{"arch": "unet", "image_size": 48, "activation": "gelu", "block": "basic", "optimizer": "adamw", "lr": 0.0023, "batch_size": 256, "weight_decay": 0.0}
Rows from block 5 of a small segmentation model, named by matrix and row number. Rows with one number belong to one channel. Each number is 128 + 24 x the weight over its row's rms, rounded and kept within 0 to 255. All counts start at 0. Numbers have three digits each.
After each channel's rows are labels from the 100 images, of 14848, where the channel reaches its highest value: "top examples" is what is common among them. Only what is clearly more common there than usual is listed. The data: rendered dice on a table.
# convs0: first 3x3 conv (model.mid.1.convs.0.weight, 288x288x3x3, standardized in use, each kernel summed), inputs 192-239
# convs1: second 3x3 conv (model.mid.1.convs.1.weight, 288x288x3x3, standardized in use, transposed, each kernel summed), outputs 192-239

convs0.208:082155092116116150103121107157147130152120100164114116102101166114138080098097144157117139098093137133123181129096125159108114136133138117119109
convs1.208:135113162133161113124102128097100099105148161147104125136153124126156132146113126134120111132131146140110092113139117105115151104096099107168153
top examples: dice: three; white die

convs0.82:147104134118139121178121117114119115142151157143130151120123143137128132156145106118156116157114161067145118103159093078126175132122125137129157
convs1.82:148173114163120117091142182159133147122131128160141086116134090190154117082081143123116130114155125187133147135129152188164111120121145122129129
top examples: dice: two

convs0.172:123127115112135090127141097154165132140135159113122095100126152094117105114099145124136159116121101128122157089106159139070132143153163132153120
convs1.172:133124101121111148141152113164138160151128087135159118145131122133099140107151127112147127132148093117118144162134157132136138140161144152092127
top examples: dice: three

convs0.254:156098122118143116167153152160113116127165141134121109151157162114127125139122135128162127143154105138102103115135169117095176138135116121178149
convs1.254:119129106099119157140137117163138154158121083143152125149128139117095134114140129124150135123141104117124152156143149121109130152163142150084118
top examples: dice: one

convs0.193:090149115116094191132148127171134119151117120130104111132121161136157082115118148168109133098112134169126149162110131109074109115154126133116121
convs1.193:134113154134157105127103124101104100105149163143103129134149127121157133150117128134121117133128152137113093103137116104117154108102101113172152
top examples: white die

convs0.148:139184118178122188124132092187186141134139107101105141126117155101142121120110165163107154103094134153109154165101126166097110137142126142112122
convs1.148:130099151133148100128105100105103102101153163118105131138154128112139138150136124127123115125121151127106091095142112087116164108107097124169146
top examples: dice: three; white die

convs0.89:147097154137140108156106119105102125129117146156129161107133122130138156147162091119128117150115159078098104115147070061139161117124138148133161
convs1.89:115168128169124105089129187124140115110120157146108111100117106184155085098084135130090145099120138167156133128108118184148097116093147098151124
top examples: dice: one

convs0.44:116163161146168114089138143085136138123135142117121122116160078164097149113135141121110075152118156164155135078161096159157120119101121121133144
convs1.44:131130154147125121151099105106130110128128139110093180132106159091151128168140149170100114126081161123133107097095091105112118104115141137148132
top examples: dice: one

convs0.113:122127138134149121133121154120125111137141164089113168128165134134084113132157104107131157152122138102169136120165099167145139168115133134141126
convs1.113:162119137115124150169147093160117156167140097138162123164140136110117180117151131134155098166169115119089146139147146112146138127158127169106138
top examples: dice: one; total: 4

convs0.214:121125127120133103128144110146159151137143159107139099098122151099113111101098138118130159118115089133115149093108151140078121144154159131148112
convs1.214:150113105112118155147153108162128156142134089136160114157140113134096151115153124108156112136159094111108134163142162117136151137164129153093130
top examples: dice: three

convs0.197:123132144152143152105126100152128122124134060132107131147158120127129153108123164153066106116129198171124130159137118137126119124101154148098142
convs1.197:112127142142143095111102128095121093101133170112100142115135129127149104145121124137101137110108154133137104099125096116107132112096114108172131
top examples: dice: one

convs0.88:139114170138139119158113115116102098147130149144099151159140147132159139163121121138124086128111161131116118129136112100113158097090133130158150
convs1.88:095127090083119135087142156128154137128074131102155112067109123122102105110140111097154175131116103113170156135124145152141100171140127118118072
top examples: dice: one; total: 1

convs0.86:132121123138155131158147123150119114129179168077124135160180122131063137125144143120171126147178110148117112120149177146149182135134119119142151
convs1.86:139110126096122148167138078164135130160142093140137140168126181079122155160163150150166102143140139116110134118130148087103151143163139171099133
top examples: dice: one

convs0.287:152126135109153098162144097146124126131163158137119127134148147128140142175154133148177112140154126161122102105137182118113160121149114153177153
convs1.287:104130116112115165102127124158134140163101100137141126132118137142117126087143121134116122118128097124129154160120131133128110143146151142106108
top examples: dice: three; yellow die

convs0.147:132138128125100165162136091165156137138102084139123144132083174132169103126122155156132155117095131120096145160093153128081111133149148146092123
convs1.147:128120151129156094115103128103106104100141171146106120124147125125160120139107126131125126131129151144119098099139119111109152113098102106178141
top examples: white die

convs0.269:131108162118145103148116129103116114118117147119137136140132093133082141126115118104138091146130129142138113119158139117168143104132120116127161
convs1.269:129123150138152103118102133104110093101146170141099123129147126133163123153110130136118121126127160143117098099132116113114146109098106109174146
top examples: total: 4

convs0.6:135118113122132109158131135144124130129166154138122137125145143123103116166150131123174138133148149124123125108159148129095167151155136172165161
convs1.6:181148166158144136103125119149104155133128125154140117142144089144157157061116121134088101108138118172100137142152112146140104104132148155142147
top examples: dice: one

convs0.236:121102153111151104135100131103093109114118131122116133132116092127095141136113125107130097163131130139127119108147153104147164107119119108110164
convs1.236:134120150134156106120103130106107095101149169142102121130149126131162124153110128131125118130128157140114097099139121109114151111099102110174149
top examples: dice: two

convs0.132:132101143124141105150102130115101113116120143110126141137124103130085148129122112098137109160133127106114113109142116097140168113138126123111175
convs1.132:127136142140145095111101138111118092106141175141101122124139128141173113152102136144116127122122167146127108092129116125115137115096113106173140
top examples: dice: one

convs0.177:106159096141104192096163104169153138132122122144139122143110136121133114120117163157146128094107164151125158166116151162118105126142138134100101
convs1.177:135111153131158107127104122101101100104155163141106124135153127123155132148116125131125116135131150137112092104140119101118156110103101113172153
top examples: white die

convs0.84:132136127168177133145121090146119120126163161103112156175185113134102173129142139132144095144176119170115117114162151135147174120127125128152164
convs1.84:109111120080125151143123084142149105152103125101124158129114181070117125172177125140156145143104142090151139114118126084098128160150134154119102
top examples: dice: one

convs0.204:119160119150108175101164075172134132117153138148140110147117133111148123099137174154121119083110132130141155176102131149127094108146147154108115
convs1.204:136112154134155102132101119103102100107156161141106126140152129123155135154119127133127114132131153135109091103140119098117157109104102117170155
top examples: dice: three

convs0.171:120125117112133096117138105154162126133131153116121087097124156094128097121098150126139162119122106137121156084111159138072131148145166121155126
convs1.171:136129103123112150141156122165139164148130087133161119140129112135102138105144131117146132127147092122122148164132157136137135141161144150089122
top examples: dice: three

convs0.206:102140126144100183126162095185155111156136116131124139145120131099131108126114170157111136091135157141140162157122144147147092147159156112092108
convs1.206:133114151132157103126103122105103099104152165140107123134153124123156131150117126134128117135131151137111094103138121101113155111104100117174152
top examples: dice: three; white die

convs0.231:149123162144150117152101098131122119139117141186086154122160108130181161161125139153108089103127140161118091124129133094099153102126169109177158
convs1.231:096130107113139125087140166108136090100114175108116108089126121155120091113127103099130156114108119114166120125134131126123119151100120090149106
top examples: dice: one

convs0.244:143127124112144122169122125156134100142134142166117148154156168120160121152144150133178116153151127152090116114138191132091157147145137119197149
convs1.244:114123112059148134115126125156128135142110118180151089116142154114147120120108137133191142163169124146124144132167191115099138167150132142130115
top examples: dice: two

convs0.167:098160109140094166102137105172157138143128127147108124128123167111159120121103170179128154131119114132131151152118148145081117155145146125110134
convs1.167:135114155132157108127103123102104098105151165141105126137152126123158133151117127133125115133130151137112092106137119103114154108100101112173152
top examples: dice: three

convs0.164:132118116105137110134140105143148159136158151104132098106138145100113125114107139113139146119125086118105143126104158133085134131161141153151113
convs1.164:150106113123113146155143080161131150149150088127148130179144115114098156136171134118150114126146108105104129146137144106126165130163128162095134
top examples: dice: three

convs0.184:088145093120110147101109111158174149160123090161111141088091160114134092106102152148123165102091129131139173118110131159093103152132144122102104
convs1.184:136111163134162113124104130096097099106149160149105125137156123126155134144113124131119108133132145142109091115141117105118152102095098105166155
top examples: dice: three

convs0.97:135118145112174116119124146103119133109125153131143109114158082154100156145138109099140105157120139140135100111176109123163152131130087119137164
convs1.97:117162144164120113117096128114138097124121146111090168119104148122167106162118160181084129110088174147151121091102086136112101107105146123145120
top examples: dice: one

convs0.37:151123154146150084142097114102140143124127125140105154121148101119126158129113145138085105112104161129147116092150075116136145076114151124146169
convs1.37:083131102120123104110123160102148092120112166105109133086112133137112073144135100097128169098090133093174128118123127130112121153101137088141102
top examples: dice: one

convs0.211:113123119120134102116135113153155134128140155107128093106129154095124105118100152119134164125118102131115156087119157136078132151145168114154127
convs1.211:142123103119111157141152119165133157144132086143157112151136112136101143113145129117156119135156094119116139165139167127134145138162138150091125
top examples: dice: three

convs0.146:127146107132107173155157096167143118145093110135124135114116185123172090111140154145142163113116112117098163150114142140075105142150146153098122
convs1.146:131114153129154097119102125104103107099147166150112118131152128120160127136109129135127119133130151146113094102143123105110156112102100113174148
top examples: dice: three